From a checkpoint of a small audio captioner: 5700 steps, trained on songs of 200 made-up bird species, synthesised, often over outdoor noise.
Rows from block 3 of the audio encoder of a small audio captioner, named by matrix and row number. Rows with one number belong to one neuron. Each number is 128 + 24 x the weight over its row's rms, rounded and kept within 0 to 255. All counts start at 0. Numbers have three digits each.
After each neuron's rows are labels from the 100 clips, of 14976, where the neuron reaches its highest value: "lies over" is the class under the peak. Only what is clearly more common there than usual is listed. The data: songs of 200 made-up bird species, synthesised, often over outdoor noise. In brackets: how many of the 100, against the usual share in percent.
# fc1: MLP up (encoder.blocks.3.mlp.fc1.weight, 768x192), inputs 0-38
# fc2: MLP down (encoder.blocks.3.mlp.fc2.weight, 192x768, transposed), outputs 0-38

fc1.469:124162137129119148118139113118156143116147141163131129125131145122149139090109118145133103134169138154100112081131164
fc2.469:100113135116130101154149137101151089144172130126161135101161096105135157101104127113112105129127139186122126134087101
lies over: upsweep (79 vs 4.9)

fc1.550:106092124090158156127108147157164120122145098096149147136115123138183151123122149103131114138169129135101170122137105
fc2.550:120161160155128104118121126116128094159140169132122123100137104150118161125104115131131085137150124157134143114117165
lies over: no call (99 vs 64.7)

fc1.327:133102110133141095095133149122098166133106129130136108136178138112086079157107121133126129108174131142128137164157149
fc2.327:164077091126128108165123166141099111088112133107161113126086156121126139126114126134068101109094144139100136131137112
lies over: no call (100 vs 64.7)

fc1.709:117169122144103116137150105151152155154097140125133131102113133132146139134131096129150147149142130120129124119083117
fc2.709:107135112107172155076156153135108133135116157151124090134114114138165141166127151143130136163142140137126102123139128
lies over: dip (25 vs 2.8)

fc1.589:168107140157141129110114134154130156126140114122149163173115102093141103126124218125122113122130161143125116134084108
fc2.589:148129121108087111164153144131125156163131112179145144159118116158077129135140180123135107122132131111124133137105132
lies over: steady whistle (28 vs 6)

fc1.92:098167139098146128111116154142139133125167108087106119124092146086108128078143140120104131115141135117076114116156141
fc2.92:126159119144092114105086150120122127107102121150104111114147131165149115120176149169124095141134166160068131159151140
lies over: buzz (37 vs 3.7); steady whistle (26 vs 6)

fc1.150:134098106148109116108097111153079134149103128160149133140074134137103120104120130131112129140132152156148155134115147
fc2.150:131152111135163145100129181123113104110064097136105083129132131090116106108102153134133120102087122128145130128116195
lies over: steady whistle (25 vs 6)

fc1.665:072148138120130132116131109135165123094138119150127158135177131134094105101150149039085121114110147121152148140131135
fc2.665:059138133110085154115155114124125148112157157144117156134163106137110113140166136091132095135146124126120075085104145
lies over: steady whistle (27 vs 6)

fc1.557:142128099127079114130109130125115119149124099094145146137187114121129119163129134122119149140165104163083175120118152
fc2.557:117146143133113139159144121105149099063109119135161160138170115091103155128101133132114132144132147137111126150111118
lies over: upsweep (27 vs 4.9)

fc1.78:092088117135128144119160136093156109117108133136141167178126123122104144097104144129125133153099128120102113109109160
fc2.78:089165168131139142107118100107152109122135125150097155092121137155115129125100171161090119138100147135150140110139150
lies over: harsh note (36 vs 5.2)

fc1.265:153140126152173166106118086135124122130128113141132095136125179160109163094138099105138139108106131074145109118148140
fc2.265:110111127137109123111107094137103154122116099084116126106136141156137148150161129135128140140143152107116117122187146
lies over: harsh note (36 vs 5.2)

fc1.131:169110092095147126115119100139119116116108143100107169136154108131096110156116147122073130123138150135134161146091190
fc2.131:090095101121099152120127173073127160107106101072159102127135115153123128111093111129117123120177132124132115115120109
lies over: downsweep (26 vs 5.2)

fc1.38:099112108124117103104130138129166121124131096150136134101112141099105082118100161130140123130089139127098169144112161
fc2.38:109168113133112154132158119096156098090095106131125158132134135082094130152178177141105118131094116111137095155105110
lies over: buzz (50 vs 3.7); steady whistle (42 vs 6)

fc1.762:121127156119104073146095130145138123090135123118129146124111142125127093093141131146119120160138186122078121125097156
fc2.762:157156139129118148127116104093113129088084107106153128079146111157095110140139139092135108114135120145126148142157139
lies over: steady whistle (75 vs 6)

fc1.169:118117117128165174118119147113180095116154100134111100093174110090111108151153183121135074128129152133102146124128174
fc2.169:123128118156142190137133183064135127145100118143115138147108128184156171167151173158134140149159082171089129081137114
lies over: buzz (49 vs 3.7); steady whistle (46 vs 6)

fc1.637:146130145107115084124067135119128100156108130112112156137142137172141117131131125129150141128127145160126139145114124
fc2.637:130133149135087132113157144116158135162149112130120099134143139140086143141121110129128143135142102131108161187133141
lies over: downsweep (80 vs 5.2)

fc1.559:106100130143151122141118133136129185138113137076127114114116115123123151166118132131141107128144179144137118109132120
fc2.559:068108200085173106126141125134125119133113127134114175149147122135129110116135115112088169134099117149074089156150150
lies over: steady whistle (34 vs 6); dip (29 vs 2.8)

fc1.740:129118152118156133086117129106161085132102110143092111105131148108106078111147111161137120118157124150060132115130125
fc2.740:074136092107129159120151143101121094102151100104127141122126134167126109140149175153115138138120163108123143135176173
lies over: buzz (57 vs 3.7)

fc1.693:126169141061132118106110131110148125127144146151091139118147115096137106130155164113148196126164120158121092088080132
fc2.693:160163120101102086157135184084129140070147156125126104132179118133148135141094114096160185137119119108094082134163120
lies over: upsweep (70 vs 4.9)

fc1.717:126128137113125127135138152100155130125128133140104081117146141165088090126153155178139135134155157146129135111115116
fc2.717:132141124114159133146104083121132130123126124131113123120096130134150107139134148137129121137110093147098114146132130
lies over: harsh note (47 vs 5.2); buzz (35 vs 3.7)

fc1.736:090109126126166173110109144119136103099112190182164144104131150099152123105142143139119090080155121117108079140134116
fc2.736:152130103136138156133129135134158133084133081110110158128129103163154118110146194157121104100102131145134152115110132
lies over: no call (100 vs 64.7)

fc1.231:134111100112114119128107103155164122109113146145183149143121113094096135133098131107149079146147149131100131142122115
fc2.231:141132121102138114110171118140147129120130136158140110103141102134105147139122153113097088127109124169124123123118155
lies over: steady whistle (41 vs 6)

fc1.617:175133139118097102112161120112128133139137134158070087136101127125118140141144139119166118152141106134111150128142130
fc2.617:152117120155088109104157145148158100108097174121165128121135108129140165164117103136126119194149186132111177134098182
lies over: steady whistle (52 vs 6)

fc1.89:081146109114130124110074138110089124147134176125120110098132128149136126122103133115125110119172133153112137146132182
fc2.89:150115112065146131145125101142081085137098145122120136099100135153104138129081117145115135108125097084092164111126140
lies over: no call (100 vs 64.7)

fc1.341:166164168128143133081162138082129109124180156118179103108107185112107132154152104105138070147084139129111118108112126
fc2.341:103141100147128131104131142157122090118174149104144107095127106119102156101111116138129151105121096170117123114097157
lies over: harsh note (28 vs 5.2)

fc1.102:108166134124142122120099123103141119147108130146138116099121104132094097123132151126190117145160133160074120119114136
fc2.102:096111105095148152129119121138131044117124113109130125163107126134121127155116102168132120127125119136153170130145143
lies over: no call (100 vs 64.7)

fc1.477:142133175119105113097117159122180149117130128142128118119152091126157142105116138118160114091145134127109150127079158
fc2.477:135116156137173116127111093176133140157153139143121148085153138114193097129122052158126099118125161124140138099104102
lies over: buzz (35 vs 3.7)

fc1.336:096179139095159155122067127106150089137118102194140126117160085128111106154122135145144101162155146145142119146117143
fc2.336:153105151104102173131166149148107099103123112115140137149130127185124129144129125133088155123144106129165130090105114
lies over: buzz (34 vs 3.7); steady whistle (30 vs 6)

fc1.214:127161129084109131123121165114164086125131092130101145118141128096134125131125152091114141126135098132137160137122126
fc2.214:119131121109115191122140122123119152131160116107113095141113190126172162164152142160147134123098161133111156133169143
lies over: buzz (28 vs 3.7)

fc1.212:098190140073129105116111175123092111131148116127095145119081162102167144080130129156133126138113161134104104145161124
fc2.212:110157148080074147125085124088120102154124141122119128126092127166122139112161158128141085130130179116110149164126137
lies over: buzz (40 vs 3.7); harsh note (25 vs 5.2)

fc1.4:119141139120089172131110145125182107105124138135083114093112121084129106102165144142106152129155133134075069073131161
fc2.4:142119138110099118095124121077111084109144146150089129086132098121114125153139143120173134125126161158084103099131149
lies over: upsweep (80 vs 4.9)

fc1.255:136148118137130091157114141088091102165117142129148152089115110124163138142139120150117095134131129104081120100134149
fc2.255:138150116137087081138117095133141136099105164098145123130135127136128121151102129091119108151098082152130142157099125
lies over: steady whistle (74 vs 6)

fc1.686:132113193134101100132107106133125151181145169078150116116148098127094134102121089127147138133111116098127065130109123
fc2.686:114117131149150105096117156141079125134171184180146123123151094187119117135102118109144104144119110102184153141127156
lies over: downsweep (32 vs 5.2)

fc1.765:155142133089130124120130157097164112121129143115192120126177106086109121172148185074093095101137154170139124100111146
fc2.765:120138121098122123131099134109124154134112108108119161122169161126171121141123140109143116113143140123165100104126138
lies over: buzz (28 vs 3.7)

fc1.606:124099095115136111106106127121108141164095177115125083091136116165136077131111126106140116138182152145130112131161160
fc2.606:110102132111133126145104138140110084101109141126131151113041136126116146120093135112116113120159105132146172126114106
lies over: no call (100 vs 64.7)

fc1.110:112128098129088113144144107109112078139137102122104121132089119095163152132104135165082158180144136098101113138106146
fc2.110:141148130174113139136136153104096130150109153101161118171137148152137126132093198101153127120181129143121104141119134
lies over: steady whistle (28 vs 6)

fc1.609:136164115093139122131113122163137099119123108105087129115119134081148116126116104115149167131128122099123104113167103
fc2.609:133115150122104068084173126132138152161119124123130086125135146146121097108124106150168105113147146179109129142151130
lies over: harsh note (36 vs 5.2)

fc1.112:120135151137131187065172154125134107126172118143114157125132122097093137117164133126153139140124106093130120135112132
fc2.112:164111131141171128128083126138148121147132118119107152118151134144129181133139130103123168143106133165097081097156127
lies over: buzz (38 vs 3.7)

fc1.753:149092172130153155081127122156170117119127116127142122151125132119111131127119154151152167135115172117127080171145108
fc2.753:123110153107102174109116140129153085069104118161158120098090118173156145140130158139097153144076104091134123135156097
lies over: buzz (26 vs 3.7)

fc1.739:124141160125140094108129123105123127130109136082131100109123115163129085116131164133153111128163122149116082121099136
fc2.739:105073129147174145161185132094151090128142152120131129125134155110136144135099164130110157092127102122132173148145153
lies over: no call (100 vs 64.7)

fc1.234:083145126162113145117083155114134162157141163098121128128164125135137114129175138142120111106132134133132104123116149
fc2.234:141131115164127114111125166110088134123126150110149112132159095123136101167145078121128149135153109086131151104084134
lies over: steady whistle (54 vs 6)

fc1.500:126114150082087115128155125091154094135148154143105161086097113105138138100146137126150153123142135141107096090148143
fc2.500:134149126090095088149115134142143108123100168115151129070143137071127139129173140098154137153122122142138124115128140
lies over: upsweep (96 vs 4.9)

fc1.682:142154129114112084140133118068156107124128149128069139101179123098148112138148165134178140134140160149137125106125107
fc2.682:119110139119083048113162158133144141121153171130066139136166140137147163122095126130140154149121131100126126166167090
lies over: upsweep (26 vs 4.9)

fc1.199:127101130153156132155150113130139143113109164170121146107123132128135154125121132156117148158084126127160159146155148
fc2.199:100114150208157125092101140154126101148110117121113183161149073164098159136142158137122151132152144144149127138189139
lies over: steady whistle (27 vs 6)

fc1.648:157140124145133099143128131113171139151160128158161122119136075088112103170103133113137124157119167114152150159140131
fc2.648:156099121129106095135150133166142162148079090136159107155139163109103109163146116123147090120126150164125155120081117
lies over: steady whistle (27 vs 6)

fc1.522:098088113143123124091108137142111129196115150121118085106116133172133131112103101121160132138176169146126107142138134
fc2.522:077067140173151137155156103096121122115078198144153124118119109143141157084096134174150076097128115102124195143124140
lies over: no call (100 vs 64.7)

fc1.552:094107124137123103132098131122119134156126163121132101083102116147122096116121097105119126138171141172137126145132129
fc2.552:116085139125147160146104102124123092109114169132152099122129133137116153130100106130147121103171119096110186149176135
lies over: no call (100 vs 64.7)

fc1.384:108126159115129124140126137112115097139120136136132113095134108162116144117136125107119113154132119173082119128123148
fc2.384:118143115147120131093133073120151151111083107159141126157102158164126173103173130166102123143145103152134219151150135
lies over: no call (100 vs 64.7)

fc1.348:119173122082133100151134156114111118136131117134116131091055146087139148129123089149109116155119126088102152140187124
fc2.348:142169166085106125118125154115126107148131163155134138094051114128167101151165118100099125124150140123108087151137198
lies over: steady whistle (65 vs 6)

fc1.478:052143103096115136088113123132120137143126122134114124134137125146118116114151161106123129113191134152158142087095132
fc2.478:159113123112115127132120128116132155120112144110096120101106161115141129129125074125143129123124084113102089153170120
lies over: buzz (37 vs 3.7)

fc1.623:133141185117090133095135155138163145090109137157123131122127102110129132141158125157138110157125064120151162111136129
fc2.623:113148113097152079137172124144192147124147095141156125163149165133131130087138095113085071132131164107111131163130122
lies over: harsh note (49 vs 5.2)

fc1.483:170160123093129112111128141142123113129139102166101133111080159124136176138099123177135112175113129120101165147150125
fc2.483:102130154089091088132137171088110122123127161094125118099113131106127139113132129113155104164138157138081116151160163
lies over: buzz (28 vs 3.7)

fc1.677:136151093128149130122171084158152159130146148136163129128101120117122149142172096138110143124099110164128145093177160
fc2.677:093090133154107109105178134145150153124153131122114136172115126139147109079106119120096146113156123131114113121142180
lies over: upsweep (52 vs 4.9)

fc1.330:165121134096128116078150075108159127124160099132097136109165098137152161167095110124130151149098060174124137098113169
fc2.330:134147148129148085129117124093122155130113134128128119150152095128173137152134111139150165101141119147121144090108104
lies over: buzz (59 vs 3.7); steady whistle (34 vs 6)

fc1.534:130134183097139150142120079085125116135119119100113094126151120093132104108121137104132091142097107100092111144135163
fc2.534:156110109113123110162138118141121110085116127123131072166130152137150115101116167155149127082162149152111094169126151
lies over: steady whistle (33 vs 6); buzz (27 vs 3.7)

fc1.721:168156111106127113110151175114120117134133087110079128139120140092116106149135156153137163130152136159145139126170094
fc2.721:124093119118128107130101114145115167117082137135103134117109155135129111096149117117136108149137131153113176177196139
lies over: harsh note (88 vs 5.2)

fc1.734:116113115085175169118090154119165103084130075100112134104099124085150135109115104128146108102166142119123173113114140
fc2.734:107146156137165210149089160122155082102127127132130115138133140116162130132161146124094105108117118119092094109112114
lies over: steady whistle (75 vs 6)

fc1.54:141110129108072101097125172137168115103099133100103119088086116106131126155145175170095171152125119154143084092123165
fc2.54:189146151101082156131137117108118115111127166107102133117141118120123110142136119141163158097100119109151154134144109
lies over: upsweep (70 vs 4.9)

fc1.563:106126105112153113130093156138107129122113122189136126101111129105128116119121090136077114125113165105149095115144125
fc2.563:150136141138095106106157146132129140117136117147080133143187102126134158128140154134116134139096146164155142088168110
lies over: no call (100 vs 64.7)

fc1.485:124146165124108128077124080133145126123132116157170135163093094124106123115098120155110158104152144124149169099093148
fc2.485:154103147146136151095178090125117129116110139117129151124137129179128131077110142115158137119158171100095084132132124
lies over: downsweep (37 vs 5.2); steady whistle (34 vs 6)

fc1.73:140135121112071093118131134112146180162132157086136113125102105109111108118135148104160164136130175127121086128106127
fc2.73:120137119104162124094117113101109068114121116101121158127119139140108153116129159122143113147168139088129109075159163
lies over: steady whistle (26 vs 6)

fc1.673:202087172122141162144094186145135149141106143095113134144151154145122080127145092112118099113095131110092095125160114
fc2.673:101118132167125135093153118151141147203142092118140146107149178134129097129123118081078128110140126089123103115115097
lies over: no call (100 vs 64.7)

fc1.650:093134090099080141117138122151126153161154098116115126184116104134160159121139137114108108112118170146123153107150128
fc2.650:161151126083133132143096131101093113144103129112108150140123082113093145128128160151157141125133124132138099142126160
lies over: harsh note (29 vs 5.2)

fc1.285:114162140114083151143134150145125164120122119118123114101141128151121134129121120149161152137124107096103134115105133
fc2.285:113130143135119102142150125189127128116130069142107124137124151116107169139128101097124124160158119131122128097082086
lies over: steady whistle (40 vs 6)

fc1.448:128127106105093124142121165142147140118099102158128114132137124151125165120092132148117136143145102093136136118109112
fc2.448:124085160141146099144149148137150140152142093131103100089096157119124108140115110167161115176105133134149106143114133
lies over: downsweep (30 vs 5.2)

fc1.441:117151130125119123070100179104173138098108109146105134120115150132109079148161144128145146135098111131137126113138137
fc2.441:138182120161160167128152150106167105110148074146127129080126183181147091161192101120139107121130113154109116114146130
lies over: buzz (57 vs 3.7)

fc1.597:145119169134127082129126133127148136130125134109131107143148127149101180124115101123180153079153148108157102122106109
fc2.597:095095121149206153109127178112141125121159155146152115141139098166139148134159118067129125071143115090144141166159146
lies over: no call (100 vs 64.7)

fc1.549:139140122126147114118116096111121100096147094141137158116138111143138090102122117168136143158150174102125089116103138
fc2.549:093124137134074074103110118124184167123151133151166138174139117125106127146154131045093141128161154134122119123096090
lies over: downsweep (59 vs 5.2)

fc1.516:092136078152123160164106098096125072107154144123143144132146117163138146052126104138137157120131119126118127164118142
fc2.516:196139136135103155150101100122151104122127133161139122110120130121113110161130149118148122096118129088137095148095166
lies over: harsh note (25 vs 5.2)

fc1.504:125182143099092130107093105100110118133133096103118132117114103165133134126122121092112131154161164119158146129119155
fc2.504:121158107133135069120108089147127104175051111068135085145134115149123104126076128106117142152144124132139170147112106
lies over: downsweep (83 vs 5.2)

fc1.325:147141146113109131130101137142111101172122110132180110094127090139108129136148166127142098141169113122132153117064134
fc2.325:154135114194114129118131068113081169096116125118149108134097087117129139135129164103132126111126096144134162144108158
lies over: downsweep (45 vs 5.2); steady whistle (31 vs 6)

fc1.390:153144133120108114112144146161108125121131102086094117120102125110113116119075121158081148131142137130102143107164130
fc2.390:143145135085057107119151162157134122182103142107150112157136106135111117148137098144121111124148150142116115168107155
lies over: harsh note (27 vs 5.2)

fc1.347:081138146145107146102106110131148115114164134085151111125091125116107082079153146073130118124129172137170121086078150
fc2.347:115137130145152166133113114081131092107109120138123115121069120132154131117139144047144114129150109142109115126120179
lies over: steady whistle (96 vs 6)

fc1.618:147178128110120100114145090111127128158093126077167112110103159155108128167113121181164136092129141142113131103157113
fc2.618:152160107126112136101136138118159126114097061081139102107124145152120127115112083103182114125104136123135115134124141
lies over: buzz (42 vs 3.7)

fc1.7:139154100097089090085095133090122099130136142126117110075150142102113117106148138144118166150118139153107096097114127
fc2.7:122137110141081126094146148097092110155115108081083119111130140117105081137140178138118153152100124138081110159134116
lies over: upsweep (83 vs 4.9)

fc1.649:152179117084147126132121137156171136150118122120137108094105117110169083162122135140109151147152137129105165117188140
fc2.649:083128115130132151143148135108168098144103130125086170140137138132118122130170119145140140125145123128103159090151174
lies over: harsh note (72 vs 5.2)

fc1.99:112128108126123100098162114129158144147090123138105151154137117130079121119120081119157107131156130103125110125061132
fc2.99:137114138136155129101121096147140101086154144102146121133142077154151124110136107120117115086110101089118114100112121
lies over: downsweep (91 vs 5.2)

fc1.288:144139110122091126121135113115085176112146116120133134137109129135125117120097142131136115140119144093118108151086118
fc2.288:129104138127066166130142098104119091145131140108118159127086144143127136174132141152158164133128166162134088129121158
lies over: harsh note (38 vs 5.2)

fc1.301:175110094104099133126127113092121117132124139134091130135172142081129103122137132094154125123107093147142145161115104
fc2.301:115139142127124108137124098122160163138141099119102141129111096109136136143143148131110142148107149156140103160178089
lies over: buzz (29 vs 3.7)

fc1.574:111103123135070123163081120118151087127115105158166109125142122108104147140118126162157131161105131094105111130104129
fc2.574:138134172084129160170118098118125141114130159114102100134145141104096175092131112163118122116080127169138146110152116
lies over: harsh note (43 vs 5.2)

fc1.675:108156129115136136080126136115148086081157108141124106137116118130138079134151169110135141126125125132085130117167146
fc2.675:164160139115114160125109147077145093129081125117113132091110134141153100156178141132139091113126107154105157115117178
lies over: buzz (57 vs 3.7)

fc1.713:123145156123107105127086104137113101172130147132128103104107132143129154126114096115144125183181123132120111159140150
fc2.713:170086100107114154119119085137150106088160119100123082129150113158102150123106106145197140150097153139120178118156132
lies over: no call (100 vs 64.7)

fc1.26:136120110113135131112156151145154113118160160142139137116165154131116083180157133121139157106121115119146129138084106
fc2.26:145131165122142118114120116132084147112107163104137109132133141160152110156161169106144147105102146156105081088128128
lies over: steady whistle (31 vs 6)

fc1.63:113113119106093125128134139113099086127130106149119101085110147150097125141114099160130121164171088173070139138152139
fc2.63:137136151114087105137159095155118141101097135065158139110147137117109139115121118126138140172144132140092181166114152
lies over: upsweep (25 vs 4.9)

fc1.114:126156135073058135133101145130129121144118098152119135127071133110153100090133122155116136145159144095116123119104143
fc2.114:094116142085065111099112152119116148134091127073184131138113127121125132119139138122169136141062135121100110141108115
lies over: buzz (40 vs 3.7)

fc1.601:107160151107126116112125116125133135148148141077154119178162130135103104142159108151117133073154157130118135144143123
fc2.601:152181125144084135139149112137151114169113139118120088131141152142146122147129115133174120106090114144141117147139137
lies over: downsweep (68 vs 5.2)

fc1.530:115137144169176125097090159147102125150165142154097122116117141088148134078140083105130121144148140127126100158112146
fc2.530:102062126177153157127128144157141147102130136143154162144110131132113188153139093132116114108131141146095086094155111
lies over: no call (100 vs 64.7)

fc1.373:112091147114114079131119114114144173118107136135140153142105104140128123139083147122125113121156119122146073069060139
fc2.373:142154167141115145138178136138145111116124133182103089124160113166137144128166132117107124100155099157117134113147130
lies over: steady whistle (41 vs 6)

fc1.517:103115111117129139108091128122124113142112165088115134108147164118195116080133083120134119139171129130096140140156141
fc2.517:132128124118121080151135095133112110106197157076127080095124119131097131129102122159102105159131117121100126149162119
lies over: no call (99 vs 64.7)

fc1.68:134130104082143162104129131084143097133114092157095082111160106146152120174145111149120161126135164136113163128112119
fc2.68:097150131120130128102177138134100070138094107116098149108118134144125127162108135159082162133155098167086159149131126
lies over: buzz (37 vs 3.7)

fc1.631:120114110092079110134111116104160076126106162120098108113115109113144111102101138142182146115117137142097135107129147
fc2.631:122105106125145088148119127176089095145127151069099097111166145108136169113134116119112125135172101078105130150146168
lies over: upsweep (35 vs 4.9)

fc1.166:149145137111079094147149106113149109147134109146105134125115127116151119165125103164172156123126159127145125137121114
fc2.166:106135109080097093156133167087112090144104135129097110083133185128117112103123096150116111150144073138119152163161139
lies over: harsh note (48 vs 5.2)

fc1.505:083178132106136116108167122133136122109161137124072159141142097114174082098114111143124174157146135136123138131137167
fc2.505:099092132138104143103104151151113145106156125118133124127149109134161088117101134110114110107143164124124154136114135
lies over: harsh note (31 vs 5.2)

fc1.6:107159111105133119106084114131154118140132152125141106129106141150162124127118118126109106141150134103142125104087163
fc2.6:115117121192126113151108121148114120139092125080130148140120111156157106155131132127134143121171125118160156107090118
lies over: downsweep (95 vs 5.2)

fc1.228:129125121148134116093149167126170090080098088117114060108093111136116122103158137141141100120110101148120208108163149
fc2.228:106151062108121146160119133144145149121091119092084129067132115128149126129148139100157112094134122110102141135119167
lies over: buzz (42 vs 3.7); harsh note (36 vs 5.2)

fc1.555:094147146130112126130115125112111147129123132138133162129171145151135103159092137153153119103207143115150152141156152
fc2.555:150148179107109149154105141089110085126148107144171166101118121101167144097152149097142130102117105106127122111099155
lies over: harsh note (36 vs 5.2)

fc1.133:085169112062122120123076126124101126156130154120081145115096132129132141081104139128157130161142179118153105137119117
fc2.133:128177144080101110114108136100153156135117111105117138120126130120113120111167177103121120189122132114130119127124145
lies over: steady whistle (48 vs 6); warble (25 vs 3.6)

fc1.551:119115112082078112131169085122148141140170161101177138143128088099095110080106119095153160162099120146099132093107152
fc2.551:083103136078162133149104147139107089081144130107141116115122106150127120131168123115135160134163133098103146135083139
lies over: upsweep (54 vs 4.9); steady whistle (29 vs 6)

fc1.460:108116134127132115116092121119100119151116165136121085080131126133101116096127105104127088108180151136121123147129159
fc2.460:106103135133121107142131122130084057073133155123158132097115156179107120099108117146105112134138092116130173157166142
lies over: no call (100 vs 64.7)

fc1.101:095143114117097117106115131147177102139129120121095114128164117165140092124164140118143175146115116154164106108098133
fc2.101:154119164139116150110141160134112138090107169112115138170137113105130136180108119123121147139103096084107142149131118
lies over: upsweep (35 vs 4.9); arch (28 vs 4)

fc1.24:152142135153112125091138102136139125153143109153101111127128127163100145138130123124125124182177115100099091146100131
fc2.24:118101142105140087156131124103150096121142126151130108120141124143147128123116130118167117156139114135167156122132102
lies over: downsweep (42 vs 5.2)

fc1.603:111118136102161130096133150131193089093138113166097144122092138123142099110140159095107137125147156154113104077099118
fc2.603:123146109147096120138106101112115090123113163117111132087130129150169160138158155106135147110138107134098084099127123
lies over: buzz (42 vs 3.7); steady whistle (36 vs 6)

fc1.271:119150144156102129129113119192123173093150130132152166111148096161118145121129089116091150136115141123098118104136143
fc2.271:133078129126114142150163135137133131139075101138163112155136165136096138145092141145155121114127128126101107120118171
lies over: dip (34 vs 2.8); downsweep (34 vs 5.2)

fc1.544:115163112105107133133142104099145129193128167097144102161150106129134146136108113130159150126104119127139112107086179
fc2.544:122132143179110101155134113090121144128122143101113152147122146107140108142125127136145103119114137148135099125128135
lies over: dip (36 vs 2.8)

fc1.572:135142119116084088111094122135135143148166136113112111125154127155097119110101064145139152119186143141151130148144147
fc2.572:154123113157125133152112099140141092139146169122148123090119137155152172157118118136119139123102132126133164123131096
lies over: no call (100 vs 64.7)